A small multi-label image tagger, trained from scratch: 13.7 epochs.
Rows from block 10 of a small multi-label image tagger, named by matrix and row number. Rows with one number belong to one channel. Each number is 500 + 40 x the weight over its row's rms, rounded and kept within 0 to 999. All counts start at 0. Numbers have three digits each. After the name is the row's rms in percent of the matrix's.
After each channel's rows are labels from the 100 images, of 14848, where the channel reaches its highest value: "top examples" is what is common among them. Only what is clearly more common there than usual is listed. The data: streak pictures of flow and ridge fields. In brackets: how many of the 100, against the usual share in percent.
# c3: 3x3 conv (model.blocks.10.c3.weight, 256x256x3x3, each kernel summed), inputs 172-255
# c1: pointwise conv (model.blocks.10.c1.weight, 256x256x1x1), inputs 172-255

c3.120 083:483505565563477529511522541508445433519456492524468486471470423450465458506439449613475558469468479471487442508472516443495473489442526480509498517439487521439538460484435471536493470524498456497462563442520497512466504480474489506461514502502574434488
c1.120 108:416512542564475491516433534531513623476545465494514547488484553475465526528465497434499548475486501505520552427514493507481509459403554477524466491537500489527511508469479496467500477470449443507609563473522519517495416489470526432492498437469501473530
top examples: pair of whorls (82 vs 10); fine streaks (80 vs 49.9); high contrast (77 vs 39.5)

c3.196 091:397492507482485472490497562527480509432526484436545502446490505489542530333564410502523546502566465516546478512496535519496506519574531497539478492549537473489466503515452524486479489545548545527523473514472453407439398486437457502554462443515508525503
c1.196 110:494455540442487468515464543487511543435502533438518484478486532547482538319537454495521491551541487512530500515503528516505515586575488520505506513509457524499486513533554567505482461535492536485489456513510600488549473485490515533528489556489459551489
top examples: high contrast (82 vs 39.5); fine streaks (78 vs 49.9); saddle (55 vs 10.1); delta (45 vs 10.1)

c3.132 086:531524571488462470512484521458440483561511465495506505481524589452448446553599498565496558496447474503468538462479506499461518468536439515472503518477491542551520431516544509545462447500512492455545435476493438410475548473522472456473414551499513501488
c1.132 096:543464539515470506466440455492521563478540476452437486433541454453487527470483541471484506514488494472448524468532525539516508436462453514432460544568477542583475454547538506495556589507523483501487524474522466439441458473503510450536488512413532527500
top examples: fine streaks (93 vs 49.9); high contrast (70 vs 39.5); waves (30 vs 10)

c3.105 099:530510460519548467562429494508513434474513519441497484495491482434448454491460479497475528594482532483463502493505463459514528509536506542451482492522556482522488537545517531535516601499518453386478510529559444503477501497456510439460514540466516477470
c1.105 099:570610462485511473529542493519457524574507494573431457517466501471440496503583525535506446526459490529456480548519448468561519533514473492484517488468485462524522508511545513437530514513501485488435572497471502466492518531459521463504542531528534509468
top examples: saddle (92 vs 10.1)

c3.31 083:489495508549547566515486495477516505475537470530500452443534501493490487485509400567505503487486482531532516501445471497473557509536394461553487460560537555479484512471486487532514488540517532569478511442550568541547503498518522484518461446512505495457
c1.31 107:480458585503458495484493471530504414459543475539496442459536523551517517496432417579542488489485574522522563532457479542466517515506474517462508458492540468465536493512511467506532547449563523449565488495492505460531502554484467576487517462450476475438
top examples: fine streaks (100 vs 49.9); pair of whorls (68 vs 10); whorl (31 vs 9.9)

c3.135 084:445475484504556545500577521501495537483407489547471477484573492543501491532532516485474464478470544508561505453480415528453432553459466530518513430524504526581469543460502496482508467512475527510552449506480591502514474510529456531529454498490502511489
c1.135 105:491505426470462486512494496464487474485549509462534486520459469486484510475538490497431498523455452448500573484446519572480524521515532468564479428482493516547516521525502482540507502524510526499570459459561554476491532462552496566518489512543519518525
top examples: fine streaks (100 vs 49.9); whorl (59 vs 9.9); pair of whorls (37 vs 10)

c3.171 101:426467518534463486486507535438523488463474410456522463480501481431505443445435548489477463492477520479481502507422468514509488432457474545445497497484466527528479500483506511535552465483540489478461556499488555486492475514487494526517495452485481498548
c1.171 099:472461497535618484457468471489578520453483526552522483458530500492456495513500515464528557515501500575484504545478555512540477440437487548421444473508588503544530542501481478452603533506533515545487557473507492495469469463529491583607515457447501524537
top examples: saddle (47 vs 10.1); source (26 vs 9.6)

c3.62 170:553569548522538493457497480479499530497525468463515434472484502507506467500500519510635475482487474510524440459476561609391513507541490435490544461507499542465679467504486467471541519457506571526513465507489480510540503466495573510438551500528484488411
c1.62 092:564570519470529498458467478434498569458520517482483494471511490543474499458570499467636489496513476485463462518533539591443515526624515462502507471535458514481658465501455505477561505528492569487472456522510525524578502430441577512471505442498467537458
top examples: parallel (34 vs 9.8)

c3.30 080:416467488406573526453503496477506480528431515499528471445523484536476432508471502502510530492492547434493494489511463508489508549490510505510519504543471523503459539516488481548523603501509418507494542536493473444530494418519500537521490457400401450493
c1.30 104:447513496485513479521447516409477551476491505466430466510480483522450469500506494509488491497534492443497509507486495488559504583402410544494484515444539456497502581510493465517502453541553509510435512512481438668509447509560493546441453533415552474520
top examples: fine streaks (100 vs 49.9); spiral (63 vs 10.5)

c3.88 086:556501534432485434553498474531521468541499495525477529426478571509531470460476507408458533501462497470546518508493517479513407549513503495515459486465500421440502498492530399531488572532511458427447525492450482549478533550435529518492502526435462541480
c1.88 097:496522522479458461494552468511431475480488504479501500526485540479492509487437458483486518498462474551573551506492515494511487587406470490500459496486493515478482516520441608558453492536500480529462462518452505509532573504479481556529495507484454544547
top examples: high contrast (90 vs 39.5); saddle (51 vs 10.1); delta (43 vs 10.1)

c3.155 107:495473477494492437482473533497459534506494497552437503548504519500410524462495480514476412449596539460530525500474440442531484506513414575549543501488532475519457561481505452529490528561491449472536518553540445519459565545567520534562413534568499483513
c1.155 088:427478558513540424547506477462518520576532476503496553467469500538455540471482464539514478518514528474546536517550474432480515461544492514487489569530469523527459570519470469541534458565498496510512489500525525493414534506524520498573499478491531518495
top examples: fine streaks (100 vs 49.9)

c3.76 139:503395444469463515571542494534450498512517460473500543483494516499523516484524564479463574444493463500519528403511398408415463541508491506514482537553463491483384455463523501530502448536583615473488543539512488500444521470505441535512439476470462553377
c1.76 092:504407497523517529526490503522521555488519449516522554507512503487474507473504489504429558552529433490559499402498432406389545482496492529514461501475542501520464598518515526524475505547538596541522484506432494522501552525416454551492489505528499448388
top examples: high contrast (100 vs 39.5); fine streaks (100 vs 49.9)

c3.173 128:447348503450508516431513475551549460482485570573562520455468453535532504483472439460505584523510576493550549569500534506595499494517543505490479490489540477444465515526492541465535480492415552487531404516479498472519452498507480478503536438496436451597
c1.173 100:446297458525446478499527488523474500541467484546479510514501518501487463460491485519517527555505462522532528535486587640562501533513516485559512497493576540450503548505428555428526456453469460504494471488496511490480508498523530505483540445521452424507
top examples: parallel (28 vs 9.8)

c3.166 090:499485510391542497523446461491517462457489504458560514522534461488499501527443512457538516571498446446509469518470482480492528486514511474488573532504502552517534472496538504541489515524506514513409511513489473486485496495465501500435544462492463458494
c1.166 103:469429465514554536490512525440504494476521461519533479482585566520491494496560513536489433492514499463504502527489500502497501579469499507475513464510445490554513492570467531535468518502523454523448470509543525512501481503487506512567527478498464471519
top examples: high contrast (88 vs 39.5); source (86 vs 9.6)

c3.107 093:542448561494435511462465499531497510481518556499507533456457478485485556487525444592480523567470521532490505539436540518495502510484519513504478516520518499467471427537488444526469507504462394511516476503447541442440512491525466479498498500459532453447
c1.107 098:577473490566504463439579503564500569467486509481473462428531533441446510539482506485612547491474456456457506544461501530502514477484470479571502486559506517435473437547528519548521483497449505486536452499494508529572507483421523418458466513589543508519
top examples: pair of whorls (85 vs 10); high contrast (83 vs 39.5); fine streaks (83 vs 49.9)

c3.225 156:504541526504466460474507465492579503531486428468493499483447482455470449506498520509593459505527483463524466485455550569438471489591526481557517479504518489550492478516457412441489506484431592469492419435504503468573496447495513478487611512493528451449
c1.225 104:522576530564495489475510463514577543540544471491528516519459504447533478558437540497588450480484535481580514447444540575428498483509485530518525509472579546513382483494498450455523470453439562560531510473532507466541566510542481486505568584473548488500
top examples: parallel (35 vs 9.8)

c3.154 127:451431515569484427484477525475454538433496511547479507512464532494441512474504494466444451454521485493493567496518498481517527531518414488466515457417495483503477514474502481466543527510493508436488516464470465487440431476463444463530479480494523488500
c1.154 096:471492537565502485466470531513498557512489467512475506489434537486451514527484504478483477547393532550524545530493488446479492537560499479520622478490484534491465539506475520433494491492480513488480521491468556493472503528536471444521544512500460463487
top examples: high contrast (100 vs 39.5)

c3.137 144:470473467564513481467508486523489483450504536480474477511530506516396461503469477524357457462485486515520474537505522479565535537550464473446501491489499538449414511504475508504488481471503335463468604492492455506490486518481499445483474526474460514543
c1.137 092:425569511499484514512505548500534467457486537524505431505550492529408511480509532548461486550519512556513488512561506524518571479487493498528488444492541599509446489506509522505511452480562378542540490470526490568501483572485459532500453571462480533547
top examples: high contrast (100 vs 39.5); fine streaks (76 vs 49.9)

c3.199 092:505479531540411441480487451574513525507506510462581444398528466477498516468553530275490456463514511439533474455477409461516533507559447469438470472485455456488507522512543455523481485506529488521457489474587504483486500592518480478497515520440460457516
c1.199 107:517495495613504514525475499521560482490460481496503439488544543498500500466558460302509488486497499499527461498519425473557528536513497480541458502502484491541474427510481475506469501464557485437480465497462448461470566537476480541482505514513481458490
top examples: source (99 vs 9.6); high contrast (98 vs 39.5)

c3.167 089:540466476485544532486536499495467521440496431501515565471546603438466477414511551503496435498491524562583512523524456456504470507533494510476440465498481460490481491463535512501490532520542521476473485543452506480454469528478515448489403600513504536519
c1.167 104:521446522477492507465518456473492424515502544527484558483510508460456563554493464589452459486452495515507481538578514513514503481467523473481513493451403582523455565462523503507547464479526454389441457524453518505450551511508470521467477512489513551489
top examples: waves (100 vs 10); fine streaks (76 vs 49.9); high contrast (68 vs 39.5)

c3.222 091:488535419513499450436443541435539518456490499541529536495493505556527514460474503465455567480479508568518507563510585518554471509546532492488495540500341522483428522509558558508439511478485490484504478539435504561463475495469517538427551488490450496502
c1.222 097:497495514451579553458501520506484467507459441531444419463522495574481490408527549464503452457474577539595485525508513468505407521575461471435522531552355475483484549483525638523508543541469541529466442524503475561489463523537529540504502496514455492490
top examples: waves (44 vs 10); spiral (31 vs 10.5)

c3.247 083:433451415376460558469455453529550539421513486447522516476527512491513551459440531522435494528500480527556500483468475512504539460496543543421403519423468497488502486486485502462494586491481500475513526503501493553492460509445314434507518517497500561520
c1.247 101:529456471500564455507468550573509522529459440515452543525528501475437518560530517525427471521563473518502455526537534513522470447481492556470418540562444481453545481566528465486523480547455517494508463489445457529550431508491361511464464570517471521532
top examples: spiral (91 vs 10.5)

c3.117 084:457532545507491461529468441496571560530513497456514477505468496469435495491464521500520461482461515510465538518449498468481461437473435472507547504454470503483513498535468492552539482511473516455562489456497538538464548512476502525459423549506492471462
c1.117 106:511526470511492499527531512530505487630483480431452450511475484533495489516500558504473487459428487462450525499413491448461454489533478478541575484516497523546505444513467532512530480482493541465590515452530520511505510506502472587488456448568509418480
top examples: fine streaks (99 vs 49.9); high contrast (84 vs 39.5); pair of whorls (39 vs 10); waves (28 vs 10)

c3.210 112:453477450495494503395479525527455451458507551427457529456454429531463468511488473493469479449452521507547510563500312476593531523444424487451442485431499533445480531492497501531505525467419454536440425497453498445502470540498526508536484438470451502572
c1.210 097:492630591553553529453477574518455455503547521467401500482512432488468486517559496473522510515481557524513487623456363598503539493482532445503444455479527496491525432527511505493495519501458495453494442477532568472509492469519570512515527438547438487535
top examples: parallel (35 vs 9.8)

c3.174 080:433428247489513477441521505453530535528485482582483503489498512486454471456481541477515483487480531501526515543487534495518483507510494511450486505473490511521506523515531567522542462449503454548540502488530457558488512437520419523473464505519488469538
c1.174 093:438498367523464546482486463487509578525466496544524442460528526409532561450514485461496555507561527521456502533491568499494463481514472519468503483511511461464572561500562451517519494508480514528538504520538499508467524493485468502556411457491524515487
top examples: fine streaks (100 vs 49.9); saddle (59 vs 10.1); delta (27 vs 10.1)

c3.44 094:531511500530465415479503464493512480428526498569444505506501515492512465441503511535465505461528519482444498586476547535536502497556466579478462477411520456568487534546501479513509441578517416516484541506519535494488422512472501450525534432417520489542
c1.44 112:516503519473430467549492451519481560482440508610493484527468484569554537535429490527441486525506496459537473541473547440521546464531519511530456556478576518514513499512499553438406455516502460499491555535566527517500445498532576493560481430510550497559
top examples: source (96 vs 9.6); fine streaks (95 vs 49.9)

c3.54 111:517497466470505470474489461501469502498536528483496471448476480511478469470486512441448402426473487432504469534468473487488477453566448513497566482484457449439446500472487481505537521501486543478523533496478423455449489491481453490467455514481476505475
c1.54 109:521472535484486502507472414542501531515477502530553491401465548492491472450508469491448481471505550525510471569478568509475548413529518477517510491494560501483544470492499480471554470560567467488516512549498477506417444415500485512509496544473418554484
top examples: high contrast (100 vs 39.5); pair of whorls (35 vs 10)

c3.91 096:578494473518447473486513487472525529514507514564431496526458475493398409465471552544515424508443477495482535465464446485496451495468416536435583497406463442465491456514543490491579537497523558434437537490517479488479499500423488464497497424510432462470
c1.91 096:490503504508511507487512549544566557472507521515540464539485563521444591530418519504453470516523478470460544526497514495458465460537505495502515515535541448477480525527561527461565544534526621464533514511537403482513491502486545482523424539432407490458
top examples: high contrast (100 vs 39.5); pair of whorls (75 vs 10)

c3.147 164:494515541528482520545505515509505538500479473532488502585514506526472526458528506557487503484598449488500516455531460486495482555487479475491501515497466509456514508508556534507565478500597533544451634457510517446408480524456492520539428461507516576544
c1.147 092:463494481485499460504498520469479528515437455491492483580517516562489508464507466553530482480553508531473473450540499496519498543523490466400540536481481555507511543504510523542545533486555649540471542452475481472448463489430514516554463468489511584536
top examples: turbulent (96 vs 10); high contrast (78 vs 39.5)

c3.141 082:510450497495487524480484435476518476490486472408471464509482493555471479438486469358509440517468497544408484496478478504510461514465480547412443526488453439521522485569536503435464501584490442475499525528487485534436441559494531460481514513494494527522
c1.141 100:581572537475492489530490541486460527509530508513515517492457493542488498449480494410510414530463520519443504543477524480507487547470532522506509506558444480511536516474512529491424476546528552494513444478489509506475548426583502505494467480506500408540
top examples: spiral (100 vs 10.5); fine streaks (100 vs 49.9)

c3.235 210:548457527475491475526498503489497539502488480501507504511464514473494510502506510498605477513462531522465502515454490523525485481456496540494544505494506493505520468497493480514483522499514623453545359524504476514449515504487495495484453474523513551519
c1.235 115:559476532482431485506526534490471480492455478536469505554492490484508537528496504502612483509471513503460524545489491523563465460458489527478521482475477469484543483504489485505482484451523319441498400563470487514418545495460482479512442477514496502530
top examples: turbulent (100 vs 10)